config = dict(
    arch='gmlp',
    model='image classifier',
    train_examples=72500,
    crop_scale_min=1,
    horizontal_flip=False,
    num_classes=2,
    norm='layernorm',
    patch_size=[2, 2],
    layers=12,
    residual_init='zero_last',
    optimizer='soap',
    beta1=0.9,
    one_sided=False,
    adamw_lr_other_params=0.0013,
    steps=8300,
)
Rows from block 6, named by matrix and row number. Rows with one number belong to one neuron. Each number is 500 + 25 x the weight over its row's rms, rounded and kept within 0 to 999. All counts start at 0. Numbers have three digits each. After the name is the row's rms in percent of the matrix's.
# u: gMLP up (value half) (model.blocks.6.mixer.u.weight, 512x512), inputs 470-511
# v: gMLP up (gate half) (model.blocks.6.mixer.v.weight, 512x512), inputs 470-511
# out: gMLP down (model.blocks.6.mixer.out.weight, 512x512, transposed), outputs 470-511
u.153 096:485503494485529508486498534517549515450492512466503494462518499512498492510489506476482507506518470502530481535540508507463557
v.153 133:492518491489510483506489525493482504514493491500476482506500535530527491467516525535484481487488491489501493511540507493490509
out.153 105:497452485491516502504511519512455509486471518507458492488559492509471508457520499515489525502509505501523537533532485499507425
u.154 111:484506473530474509514453499519517492506459512524472525476499480518507506488517473494551478467464483454474519469465491518474553
v.154 104:504493482497518445506494538485508506538480510523502471496520509551487503535523498496474504514497528492461512457462493495495496
out.154 114:549494521502502458528499488490499507483475508533503488517492481445555518529515500474521508563494501530534527488524493568490488
u.155 079:487532509513500484491499503485482529473467517521511573471501506478488519470489489499462507536518510466472508520552510493476539
v.155 090:472484494467506494498490544522514530535475467529477486492529498500534461471487488499486536514513484554484531532454493479457528
out.155 070:514495501523541525511422515508497567502545473520500508483503456462458478523506471476538539552492518489504518453525453525496525
u.156 122:489488495483516493517505471502535489530517517511480490494544495522439504501456477493488549529509474501511494519490466452502517
v.156 090:473500513469522476507461520466478490491482504495499492482506517463450515548475480503520484468499452517477501492472492515482478
out.156 133:513489494471546517472516515508469495447499520486498495559470528495507465532513488473546464495477519460500491515483546483508485
u.157 063:493440498493488488473455527468518480545514491506426476491499501479467516536496506465485512494489527466522500484528441473516508
v.157 083:514508515499537515467465530503530517457520466479492491501490494514540514477452517510522494499527515518508485470513520529500536
out.157 061:516528505495553489510506479527517520492491504454539504509465494469497470486536536483476454477501531513497488502493531505473523
u.158 064:505470517474492528494473487502477481489486429513470508486489482462515522483471518495480511507485503481508552487465520538492514
v.158 092:519485518519482527488520559477487520474512502495523509530463510538503469495513487494501518521508470540497480507492508485551517
out.158 061:488508529500489517459511505515466506520460495481532511462505505532502507538524528515511504517471492524469504526529476515476457
u.159 153:474555473491545525514480485503493526502530509471502560487468504478459528513472518523533507534463539528496521510500458497506520
v.159 142:493514516497488516528505555475507494495501532498513523491463480487432542554518519522509511535490512507494491456525479501487491
out.159 157:476478499516527467458533539495531465485451504501494454527533472491509523491464490515553468461509471471501526507519489481502526
u.160 081:475525530502506503508540522495513512493472509497513528511483512493466530497486530507496502502532493494485545507514490512467513
v.160 072:504537489470503505499463511475499483516458467460476490496531470478558445526491472529547495485490534529482489521540482496536471
out.160 082:485465497495510489520505514486503505525492532471508488501513473494476531526503509501512511510508528472514494534466488438521484
u.161 133:526546500558491496478475482507517485540478540552516497480513491467500493499519460501526508533531476439458490495545535514455508
v.161 126:518529479519528451534484495519556508513529508492527507491485523492502570502518499479496501464508505495470514503502546492524453
out.161 143:495506507503522527492522491474531503501489472475479505505499460485473485490530506472504489432508521472433505537485493513513484
u.162 084:515464484475492504517517501479519545503531529525537513483561503463504504504497494526504506522535503482508496500483492503514526
v.162 110:492474511497527460486545538461483510475527477469514512495487533565500485515450505515529500478472528507472435496501564505537528
out.162 084:506498461494522497462491517480494481481493508531508543495479502465523502485486546464544532460481484454478489524513511506508489
u.163 117:506484521494470517486526481560497522450484541469507493525497507507425485504503484492466490509482534487509483509514500452500487
v.163 117:510489493490509504514490491487482508494469458490515479504504508485503507515489497503522518510468517502551533500499489572489522
out.163 123:494530478499581500522480490476487492465485516516455480503458514438468470501515493516470520523472510499518471496481481521499428
u.164 134:496518453502502473485486530509532501475509484499478497518542486504528532527504457541488492482496505487466504496511525476477476
v.164 134:493537474524500500511458525460514484484505508485467499502580504524485513555501493455468529478508528501467520539528464485510523
out.164 122:446516500515487527456524505467460517536498460520519523501464517539516510494482452521504468511523513524500483492513467480529506
u.165 095:496510481479480511514470533532474520476452465481504496546515501522471536507513496447491488503552475503502502510487496478477498
v.165 120:513513477545499483474438486505537505523519478543501473475494528539521460529433483525455499533501496494535517471517529536519504
out.165 105:491470520513559482521493519443502502501492510506538544482490483457523555534511484503528509536513520518483496501531525522496497
u.167 072:480489488500535469514484521539476465496485467509481494475455530523506526514538476522506458535508497479508490481504502514532460
v.167 083:524425494491487496474487575449519530516511521485505501502488501436517551522483491505464478483512483474484521446499423481511471
out.167 076:493442496493508469482511502498459558489503514519509489490495513524547488495464509518502459463561493486521485522475497490474511
u.168 102:516523509504482497487511449475556549506474538516483492536534501518498447467532541482482496486500478484473529481527531503492510
v.168 080:515493538481528560506489477505473491525540540514512484466503504505498517537507417526482511493455506547541484507491475484481550
out.168 101:494493505516506467529528509517470471522502525504479516524504482422528490535525487520537479495500502445510517506510508500510497
u.169 092:489492487500492479529477485531480485548481497507536518479489503486463471502508505561489451508473518505506478513498519470453516
v.169 071:520520492481486528465499478461432481485512429502497497489465470490493498522517456516477519501512507529488451477498507502514472
out.169 082:532508473510513447508518536483518479513466532459483514483540503485481516497522517490499490486494501500498487518556498504509534
u.170 083:512489519464514500520485513543519516476498505480490501522501488473500504465519500497511505512505514538520478480483509514526461
v.170 071:506544488499495521517483509496455520517543519512500503511473490510438469517545529452497502466455500534491471494515531511496495
out.170 083:494480532513556462497486503473504501496501508536519548515467467478521461524468490505487489492501477496561493516482486498517506
u.171 085:518465517492475523529480530465465463487494524504485538491506501524518522502481518496480504475471530462504517482458511523513487
v.171 079:542461482469483533507496507522515513497503488523523517450459489485487537508537491486520460477503498555504492490502485505486505
out.171 080:477538499506502516511483521522509497512535512518477493488482475504470489475528484487507481442521456461491472473513517474534508
u.173 100:497520485499514512518480468476495490485503523508501514478464490544519520511552510484491491507519482468503504470466487509489487
v.173 115:475461522530513538496531476491533479545476497528465501523494483525510505510529527531478508492524502514491518482518484517485452
out.173 100:481462507547506522500489464547511449520502471526458486458493518491465494533501467447504518481525461506496496490522537487477524
u.174 085:503450494491490476479515507495474490500485461563484489490480469528531499508507520503512483509518462504505492459462464547540504
v.174 091:552503478485507539516512503471501482461510504512448511506500517494487490473498484496492500490466496528469455529514469510491489
out.174 083:545510502504492462513468524525521492507458512504497476491501520540477522525495480498511526518505489503545525503519539521483508
u.175 086:517443468443505532510524496508523526439487497451479528523534486450487504524500475472499523474542463557466487538503503510493507
v.175 063:509500513507510494495464500490499462536491510465496464455496494518434488473484467469494518444513544548503502483496504493501494
out.175 080:531543472491510481491463472494487556533495457458498460523518519460494498523529522482512521560471485521494513495527453494532517
u.176 077:480452490512506543488555491474468523512465452483523519537523515517500507531515470521492453532512534481476515493472493499488535
v.176 057:527520495500491500518497500510461495553525503537530503461500475531501495497495481470521527524519448499470494494500465491451464
out.176 068:490589519553494447504514488494489497483510477469495498492505506480520527494477504525471583498498486501483494503470545543491521
u.177 062:473520561489483576524466462509497514483457480470480507506474505482510498515551480492474523521497506468513513501491449483509493
v.177 061:541504493522470558459483535496510489518509526497510538520474465470489538474528461485477472505506532558505485539496521504466502
out.177 058:489509461502522518517503489509494474513507495514503492503512496542517508476437518487552480489538522492457535556444503533527510
u.178 113:511459484495489512549493513533487525518551491552494507481499459543486525474542452501511489513464467526490484519514420491471509
v.178 096:542498508478477508522511484475522501460489513462471497475508506510503476514524531517484475487482542530532512498532511499509484
out.178 106:512524469482491535508499536508496466460475490492497514492502521468479492546490481488520478508553486510493488544532526490479476
u.179 068:488468465434486530521550516490504527538527503517519493510523501523485525473529454481479510485504503526508490504514485480489512
v.179 065:482462508478523513469518483512494477544509494455455500493472473430534494475489477540533522531520473500485472506478517515482512
out.179 061:470457515470516459521510514520535533529441547477546506533514529475531477457439516496543494487513505505496489559491505477542483
u.181 083:445522478516484565497501520448500524497522426495525521508530488499515498455480512511492494495522483500482469538510438503489471
v.181 119:500526475490564537495479473500501547534463505501460512505475503493519495475495524493565487495509481495482506487498521543474524
out.181 090:541516496467514504496511488490530497503514490468486526509517506503507511525514514471551493516489512506484490549483527507516501
u.183 110:491491527506491498493494462502506484543470538531498503487441474463467482510506499493517488519459513480517510488503541485549546
v.183 106:499501502454491493471521466490462528492496457485501531521534536507538461518474502509518486464513502496502481527530499503527470
out.183 104:471543511559506498488484482509511463485479515493509533471519499483462551526519468498501554447515506517506495514505499497467463
u.184 089:476549539508496506471479481468522490511507527500493516543471466536478494471510511519473502477463513499457540497526491540512510
v.184 088:520485526500507496478512538486501454516491488481460490521501470468487504466468513500523491473495469511492502512458459450484513
out.184 085:457443544493531491506514504514502511474463508506451513460520515522519514504513503532500515495513493473460498516486496489480482
u.185 091:519489523471445458476482511482487493478496503519499503539482499513481510493513517540496498517484524495499473513509503515535482
v.185 105:511511503484473482475503539481514531498479482454535512477529526490507491469461476538566511503492514487524516516506546470509532
out.185 096:490523473474451511478491521524505526487524499512505501531535452525517523508520484459473480521515479498519508496480538522522493
u.188 155:500482446514493510503508495460465523517514451474495504503518499501509493469523543523477464509464492515489525488482564515493453
v.188 132:504461522541526493517517506508496547512482503530492465522487467446479524514470530488532479538504471475482480482479511467486523
out.188 150:440500489541506513514513479459537490459470506510519460481491521496502392483512486556468519510473489485496518520488515494470474
u.189 134:533511457497501500485524499503468455492508482488502518471528540502541480476472491492503479507498498461504475479537484504542505
v.189 122:504492472510515485452490529512529498473507481532493485480505449456480489482471513481504497491513526482523477503506545454535527
out.189 135:511560467502496517524532502487543527536528494514477494486493493594483537538481492530488494462499496493516524486484530492483510
u.190 095:478508470490493462506500507497537464517509517481501499495486484506509545493503529464472490496463440482431480502549501519516461
v.190 111:494477499481509477513503498526496457495493503490534502478480438493499511503478523520531502492499517473507502506507511459515482
out.190 087:523453514482485500500492525495482531535527505481510498520522493542475522505464542515519535572513517520529537484465537470494505
u.191 117:521538481476475465505497486494485482502531555485539529507543520484500491480485520533518498461488439543479483509472491481493528
v.191 121:474492512463474505470466508465512510505498501492480509487516489475528515486462496497519492530524478466492495507560550516535492
out.191 118:485480499498510455516547503535544549529518493520490525517492506460507491459539471478528499531471509528536540464456495477492463
u.192 073:510510474505489505464528499526518515489522487511521467491509489506509508482528474503494512515512506508515484510525518508505467
v.192 106:511479526474496485492548508489494500478540489477542499523510506546514511495429493484490502487525481511510485469433510480516475
out.192 076:489500517446493474490483493511486536514492480497525498464516466523535527503510535523534496479499485508482490510511501497476493
u.193 092:473566468538460493510516509530512498515488530488497536519533509471509496512491470519470468500479511504528487515484520535515478
v.193 097:510496526523525495475493490467517545466489457536497514533489532520537505529484494481493476537515468488475460515536458493515462
out.193 098:491515458517519490465492560472523479493477505535500511507482470496518472541520478476530508480513531516510501481506484485554505
u.195 066:495502525496498474515531526448563533515505490508530480552507487424510521501488491498548559501505510463497478473530464493462497
v.195 064:483459501497507512500462472485451480528526546475459479498498485465452494478522476468476499491492516508470486474520453511516512
out.195 063:486550503534495525487493531514468528436501488470484512496459523516524493495521450497501522512497506540502495513475516513493497
u.196 102:502490479497472481475502564476467506494546523443505520541482495498487491511493527523479511478488443493494463500493521498524498
v.196 095:480466494483516506519469505486515540511460536518475511535483490515499466504536464496491497514509490465485503481470497522517470
out.196 114:518532514488519550503481485543529511523513526487516469480464490520489516485518471494526468555510507514503489467496476430451493
u.198 110:460563508514492484523529521519503539518490489500533482510472484495504494542495491470528495518483504425468521526474498490517555
v.198 089:540511478537506535496489496514476492510488493463515520458450495489484510536529501513523500494507502528500506513509537533496502
out.198 111:502486510511534517470511519520507468503521492455517515558489490532483492493487496500508466507537511504524474554476516488468467
u.199 068:535506503476528497499527500446465495494473548489504496538510511493560497474530514523468460473501517472479502526529513503523511
v.199 083:521468515495445510525471515468484539508520484496455509473455533521489502482477503488476481512543478491525512460517462545498455
out.199 068:469510511500498509528511488500460506487503471497511523523459467515512479515456451457504508482521528538491480527467483487510475
u.200 082:484508481457442488484492565508490512468489456537503508486447499532504546500505540487492479492518499496542498499505518546510495
v.200 077:469500452514492489464477524499455541474510485505510552491449528478486487542492473494481500487488496550501471478499487505516511
out.200 083:474517521503473483532527491500523553515513476522501511505539498485441538491462491477500483543477464488474497494538476466476533
u.201 115:517505522517484469498471560476480513500533529491493541496554551533487492515516506497484506486514507492453495543511498458523476
v.201 095:547501500477466442527527509525538547526486511518488499504503498505507515469517460474482498504474527563536480477516501490481467
out.201 109:525481560490502451507506518509499517477490509506511474515469514529508498496508505515447545489492481524517493457493522559452520
u.202 094:508521533506512461507516490495520512491487472474527488502541506470477468495493492483532489472472534503528495467492515483537464
v.202 065:535463527496466485507501486505522501526502484489449493518464478541513500478511488518462515514490470503523441463514500551470495
out.202 088:487457463494566508503497519524482517496520534524541517524497554529478505494517489530492489512524520472484505542456490461493454
u.204 081:476510499545477483486529537545446499486492477520507514486501465476503545512506497496504451498513538519497483524502470483486521
v.204 091:518467528509534508464508496470519492473480528506519500465519501515506504519483491469446490478466469526520485466523489475528496
out.204 076:511577521497503509461501515547501541491561534474526502561470471510458502527501486481502489484493500522512442488523549479506522
u.207 123:479468533497432506489461523449472495488472500505493490481503480513540531498504482503532482535481552537526498496497481501528488
v.207 120:482481485532532459538520517455466493495467522494486518483496571465505489466499471508503502506488507503502459510521476466506491
out.207 121:462486491531511466525476574491514555500532511470519513464443507494476496494508480505493504530521508478509461484490496514467476
u.208 079:511462480500488509452513501540485484513487530518484481489487425463540513499515469522482460486526500526488470509520516501492518
v.208 075:517525472478473490554495469445491513472557502497514515485485483537536516492521482543466538471511500501495521526501560470491481
out.208 077:504504503489502472498484534475533444485500526475545520496475500506474507535469494476460499463487504483482514501457483506485483
u.209 113:499441488524496457505539491526477499547486530506538468509548466532497503470492500459506493513497467506499471492501487485499525
v.209 088:497499532494518484484473462465484484549513454489510497495487462504498491410515502469480509528468479489505492491504474500475518
out.209 120:492517499519485479515498474517495517522508578493485489434489479491459519451523485471527472499486534487497473519526523487527521
u.210 091:476551527506491492500478467513520523457494437498512484464512512488498478490495487480485465540470517495458475464504538484474516
v.210 093:511546502474447486505458469522479483521488534471507454509501508493446489506480489490504506460502479535521477475503520489470454
out.210 087:517498484527490480498521520512499501481501495495465537487505521492505505451518505482515481545513482516520535481490529535502496
u.211 113:478564475508479516512473504516517485476496475505517499524458442486470454521449479488564483476483485532458510547489515467487541
v.211 081:519470531490518447503501475513463494455503504556527524536432512483511518527482531464538479539517533565467474538510477480478523
out.211 109:539489519448486494506524479436535501495496549487513540485501528519510542511489516492496520470492483475555529503515522471487463
u.212 070:543498491516461523512494492529497497501515474528534477417499536511495533495480506528464483498482499488504541474481470455478496
v.212 092:500521500505506475475501472508501484467511500503484453493510520513507529497513512496474474524534496510483470510484545452491494
out.212 064:487455539466526542507496520485478502501498488474535484474484505519507540495462433486503559514525488493461502525484487534448485
u.213 092:496525531477497509547499501535521490478524546482504535476509553504483479526489497519488486490475495457491491499470532528507500
v.213 099:453465547481502499497504517503539474487490564520490443496487527449479495518478521518483530485503464467513445496508519473461513
out.213 089:458504548500495460508490468474485544481476500476524482514502519505506517459480463515487483503491487510481468555472512535507499
u.215 066:426456513517490522514500479499550525508528499495514524554513459507486491484497532534515522485523496505523488508477523485479501
v.215 071:509476481495571543518491552555473471496483534500484541517413480485465493538497516472452485482480463502481443494493459478471492
out.215 059:506499492462520500472482552528478486501482515486544528472476498505510517545523464485500470516502513536486460477517483481480489
u.216 146:483535520519509523565514444504482552523583500509497496466512528542457510508531501492498495529528481510486478503498511477501500
v.216 137:506531471525501492526475467500490477493534521480500488484569500477496490505501477445499549479559530504532513544504544493498495
out.216 155:479520485488474489521535504469491487536462504546471483456494548454532543526532517523519502462476517516500482517494515457493506
u.217 111:508532521471486492503527514498547507537474482442484511523532482519516504486508511501546512500474515529509474525534536538516530
v.217 097:507480500506508448511463522543507488543493472515510512495509546453508499520512528492500480453486501472489516505488449526536506
out.217 116:480494480503487513513479518483523516449525549497516495529502500508506534507466560474526504479483517499490506489506486468520532
u.218 145:512485474509512467497501506503509537529488520529499543503492516529473463495478538509500509478478454505506496507462563493510521
v.218 160:477504490510492491481485504486502514486486530500504466509535473476487516524534513490497533533518495532479466487510518518485506
out.218 159:479493529457508516489491518447498506541489510499508530468502462545490503477526543511563486565526531479503447482493466527540479
u.219 096:517519514486471519535513491501494507494467496481498504464505504490495485483494516505514513490496524558503486507469495562479518
v.219 090:520462531498450533491506490465497480511468507479519520530523451467516541505500483515557475499508476515507464560499486496489482
out.219 094:479470480455535525509499528531510485480524505539527512464505536482477482509524463528547479550475508423509502520520503499490514
u.221 064:531485505508535515511507516511459495475501490495480508488505521504503489539492438528494492507509514501511500461466442496492496
v.221 055:536477481468484497469514513487469519466523499519545468484459500513524495497489503508506497497500493562520506507472556548499500
out.221 064:462496536510495497514530534461491465493505508502468497482485525524499502480526544505462494500468509515496500527491516532539485
u.222 063:501520483501501520504479451517520531488562483531450486490550479491509517481486455508480535501532499511528496537491496542535486
v.222 064:537523537485497536504496517490479500558506532519458481483489503467475510502501506486498482516457493490567519505472499526479530
out.222 062:495483488501546482470522526482511527503513594492507533523515486546509498502506534480482464485490533536485510498481487482479538
u.223 145:494510480475531448503499524531482538457480487534496513496499560529554471511544481533515469532523524486532512491471520544498487
v.223 123:518513524502535481511487495502498496507523519522470505475554481558510506517505529478431480467519472477489492521492537455469481
out.223 128:549495521513510479493500497480529436557474532460509490524502499450494508489529480479517533526515511523521507520526492517475504
u.224 071:526495486540515450513507486506510536440544534480554515472557520541495527497527470486522504521539492475486489511471478489491451
v.224 087:510464501472493538529525538531453489488512550519462506475510472484533481493525512477491511530506486530492466537538498507512504
out.224 074:493467487512482501475541475515532475545485493489523477490474518516497476515495511507507462492529528494467513504510506478462540
u.226 084:469485505480516481499500526489489528462485487492474537519529514467508513537496504518536476473470516457471503487488515496533501
v.226 121:468502486467515488533511540516504494512539515529466524493487495477526485481521537463460513489494505461473506489531508477497526
out.226 091:448509511502518458540476496475497487457524491445526507537466534503513531531489475546473535468527534514484501494486539484519503
u.228 105:491538495468525490515520485499523544545503492520468523543497517485527492481499504518459485486499484491521518509476450500525500
v.228 079:463527509490516491515477528503477491498484470520505551514505533490543462491506531505499479498508491499499456497515538498528514
out.228 108:520443494522499486509482535493524514504484557485527484483481500534489555551475544498523536540476502518483497477473507507497538
u.229 131:524536491502439500473532461509540494507499494491462493498523516452529510488493521533539471507482477457509530508520490493510474
v.229 119:459488509505516494483520519513512459485469518496514502489516475457467516503516553515486516505474562510502494473496450501481448
out.229 147:498483507511503494508490482485497524532492483567502537504463503503465510538512540518514479470486488496457491494467481549473534
u.230 145:484523476504515479528516524499513498516501486474514517508483509486562464523515432503527479497491489514445466533504510492519506
v.230 125:518515516477485532484496482498454499546492483557490479505478476493512516552542468513519503568500446499506491510485514521467486
out.230 131:499538514537510514471495533521482499484517463503497472503500499479487470511494500494495521456448550480501478548485460484509502
u.231 134:505508481498495527506535491438490527512494477496528510505495477459539535441502495453518487523473485496493516519525531511518486
v.231 128:434485510495522459497521492464560493502509525554470484539477514504501465522482547496513523496486527495493465521523489492502471
out.231 137:530501478499475419518516490548485479497541494517481503523480479558506482466488434557476498511488490465495487459489534500469497
u.232 076:520481498544500527495482552489490535480493469461536504476500500485497515518535498498483470474518485525439450532486521506493472
v.232 092:511558457511493492503518493530515523529507511532454486498524480485484512525541456521499496473504496518536517492515481496503458
out.232 071:478510530509520489514494506546486492502504506529494488470503516448515494476504468529483515473496514476506537495475484523495522
u.233 132:523507508530480517479496527477509472532505513493493481507515501520516502508467493523538513500444544522522530502506463487523475
v.233 113:459533492491521477505473501513472507492540475452527510472522513503463509500455475471459528476522483534534510478482510498478512
out.233 134:490524491481475516502470498511471520508436520439514485486496506525488532509482541514491463448520487461509530552480478476498492
u.234 094:481501540522512553495506514491507481467525491477515498496458496464576495489488558519529490454496529496502498538488520486490485
v.234 069:503513470462504515485489496459499514517549534542420496517483505512563498485518537496487501502496489502516514533521520492504507
out.234 093:509517479440523453471512493489519500518509485515531484458489470513477514468473514507429459535483483495506444486515477506509562
u.235 073:492492537519474508463478479461491494509494480486498506489481427501466507535508462536496535499487478544493489529493490524519456
v.235 063:536483500470536496504489484510508472510491490530463521520471503545477508485506545487486528523485478488539560480520533489459456
out.235 073:502441496479531452504514525477527496485497500485482488502441539513555508509439449485431537527465507464452446459465529514513493
u.236 113:541480494509505547492536480510519528536542528524502503447494480497463481535524515497466550500474470487527472501506464451494530
v.236 081:443474504483462529503508535504468507469465498540509486509471499484515503544485500484484490465523542471533520514493503517493475
out.236 114:510462542481517485505461529538464492467466474533514496536546540498506504497505507523518503500523561514484516492531530496520485
u.237 077:500536484486454548497499513521470512496503545529481484504488497454449475521462490522487454491478514515487486470495499517503452
v.237 064:503440489474513455492494509496459515558481480530509477502484531488531529530512481508494521522504444529496487478502521517517516
out.237 074:481491543517505480515512492520470494469488468507475481478459506503506502505525504507519499527470520526470504532483512500499499
u.238 144:448499493501471536484529507514537486483483472487487491475436482488490549495513493479500508492465530505541524499504537493470496
v.238 150:489522525509467501473510459508497521466537544548445493529525523510481523523481546500499540490466511476480539503537528509525514
out.238 155:493513558467506466477498513503467484481460508487521495542556482529475499533521539511454514513505552525451518512486502511515474
u.239 092:516518469500525520529487517517456486469534553516495503487493443478482526508526443486537510478506504505480483501484496522528503
v.239 099:498479474460490534496497503497511508443489515474483496444475484538457485504432499521479486519487488479508493465492503527482520
out.239 093:525424477490538492506506516546516527510477507510505530561489535534506490477536498497470510499522523478515507506480497520479542
u.240 093:487497483491479455541485531509490511463510511494532475472468487494535534504534494432492486491459466509490504523554532492465525
v.240 096:484524519464485488522477488479511481509462527509471478486478509482432490476489492514534482480475496499481510491450529522500478
out.240 086:493525491463524530484511452480514507503507503508415510474474479494544500493517516462473508486509527525502516474460482514506504
u.241 078:520494491535515520486498465501475507485510490510489502510542540495514529551510484513515493515480505509497503481542485463536502
v.241 093:494492496473508515503505515515508510534457530558513489494498484551495515502513535477444550511455495474495507526474492493519523
out.241 081:464507521482529514493507487471482513566514491518510496529481482506464535536532554475507532509509500512469532515434481511491496
u.244 131:519489537491469545514509497487493504515463485485509502519453525492499490465545523501491457514484506471490522471505536522536536
v.244 128:488505463506487533506514497492439493537475508451529498491505530483508475500490508513488505513474557504532547483475522525528471
out.244 126:477493511499499462519510487518515525521521494519506493501506495503492485485488522480513514514520505496494457527501488475453485
u.245 093:478511522476501479508515476510498478536496520520510496509550480486459519473470507529515524523478511530491444495483457533523495
v.245 072:502504477486499495493498516527480464525540473519442489497496484507480502506542533510521506503502562534505528510538531496522526
out.245 101:516466528494518570505491503477494530499484508485568518456441534470535500524528511497494519530459501493507534512474527495492530
u.246 069:488512505537546489542487517511512495499494487480487471458491483537471490482487487508518471521525537499484450442525507481527497
v.246 096:502482524469525449469520497487517505551512527491465497505534538468486527528494502481489500487476470465537488469517540493499484
out.246 065:491523517510582491508483495435468503472473533485504481531457512477488493493460469506487513520506483534503508520476499477497439
u.249 123:512476496512488534546519471500494463488490518504518495492502536530496499518472493504512465529506468457540513519502505460475475
v.249 136:472546483514510521506466504517507494490499502500498497494482466573514507564483519514518538457499508513523500481518505505502549
out.249 123:471472513456511504491518537500470532543469491540541513547491501474438564486551549470526504476475493513500500479511507490518496
u.250 104:490509456482548483533486502516479469552452538440515473492479517502492501515478466521502479508503444541517494510509477473499494
v.250 087:467535498480541498480502483489516480518575509505527501506467543505515497493533532502485494504503519514476503501502500514489535
out.250 117:485514507460528541471524482507506524500511511495550482492508477485464527479495529463498521518536534521521474489483503472522480
u.252 085:476533515476543493515458509485555547525495523501514495545532493495490501521484482516507520491502481565482467510489522484541490
v.252 072:476507536531531500491483501494497522441483509515520502493466525534479535506490519481508522506503491446534471485521501488503474
out.252 097:502468475504505485471468502489491478522511493523512510478508447488516498447514523510499514507535502461507548508457507507481531
u.253 059:469502471506519494503504493501517520509479456489495525436497480511478532527507544536471514517493471470504545486518534524494521
v.253 057:501462486523503547497478507483516579536549497529504474491541524554501539491529439518463494506509476509530475528501464519517513
out.253 058:479558514530516531503517557488442481500497472493526530506494468511503463504485465483513483474520474518470491517533479494510488
u.254 089:465497531545540467477502521530500500512476491511496506516560508489503466478525465499510466469491544496516476545516512483535503
v.254 067:454505502496524527537506470513508542506496514496478481485482484487483501515557512499495500494527460475458493503514491490491539
out.254 086:516509522496486476499523481486464503452485477500483529499517504512460503484504514497498506486489506509523505463548488525449500
u.255 116:480530533481434478522449524499473506479501504483526524515500509469543532529477399538492469488479526495509484523510540525539533
v.255 123:502472540482483567486510516519493489487488513481524503481474522544438483475490464499503530497517511472474517545533531459482492
out.255 120:522436462461521551513483493529518434498486520511474495483437474508493517490556516470522464469504524476500484495500510493473456
u.256 101:503498455558482518540488483530466472542483508464486509543484467504497507516522488495492503479484520533484492472497463495498518
v.256 098:505476527504485430479496514513507497504516476478469479494463499502459505527497496510495524522531490483514497460517485496501461
out.256 094:489477502487515458490508537517522511455510498536545506480484521495482504539493576511495511509510485512498512509473514468450470
u.257 093:485487490514505546525473457526511504524506474515499502491492524524480486484501512511459539507512472514548466489464506495496510
v.257 087:500514480482541484536511495486562503481476531476501497532492498497452463477497479470497557536497499516504493464477522442494529
out.257 089:517496484482559482493530486487477459498520533521489504502440501474491529465500486509546486488495502536484517528532477495516503
u.258 087:523507517494498504525487490451477522463449515513463495540518522460499514458504493482497487447534527503517479493450486474490512
v.258 068:509538530503512489510484510496515491436503452462485492527478465519466511529525474517466554509523533517483511512497508492507495
out.258 083:533476530513501499532467492501445489506502487495518481483464493534520454522537518504529511514472471524492487494509512491509504
u.260 086:502499483505465534544518501490524488465455484475459485507539475475522507533464465506545512510478497513508514467521473539491451
v.260 077:482479471473484521505487468434488489508529465503487513482484503486469513511462512502465501475546490433530507460505486520518531
out.260 083:485506508491500466515513464519493569529507497475487498443468502486584503490509571476472539504491513478486519523498497489477491
u.261 074:497515511515497512490494470489490505532483444501441473508448499496533464473498538487468496500480498513540485498508467500524511
v.261 085:495475527472506475439459487512519525520479484510533511537455503552475504551427473483492505524508518509474524467469453527510474
out.261 074:496541453507496486518506506487458511498510538494506493445546506469524490501522495493474547500450499550489507490527488495530532
u.262 150:513542509495481497453504510528521531460516512480493501512491490498510563512488504525509546502505529468519503510501501473484514
v.262 161:524465496478492523470506478530531481473511533490525547521521477477520519502490533497523527464519496471500507475479551501486481
out.262 167:524492489509528463535490507506498518457507525489445524497484499500482499509498518475486544472483467461457516508537424524497444
u.264 074:489506481518522556509476513511504489491527516509470512518469445492501479509521499523480513523496514462522556520479455462503479
v.264 071:469469526541528470503508499536509527503506504496510494479454506462523525499498523499514477485500536520462525540501487506536484
out.264 067:504436491514508459521493526496480480539495538483488484519492441455497500462516496506532521526531506449484506453494506486518477
u.265 100:461478466505498474504527520524481548511489510523519511548530494544534485505541505482484504502474467493528514550509522499549498
v.265 087:430516524520483472519480495516487545514501540558529503537515550482441463500511514490528498504492463488473537486490527492468500
out.265 100:525508506515550489551478464456466514501475479498422455477476501492488479529533480499526534509510493507515452438482518509450489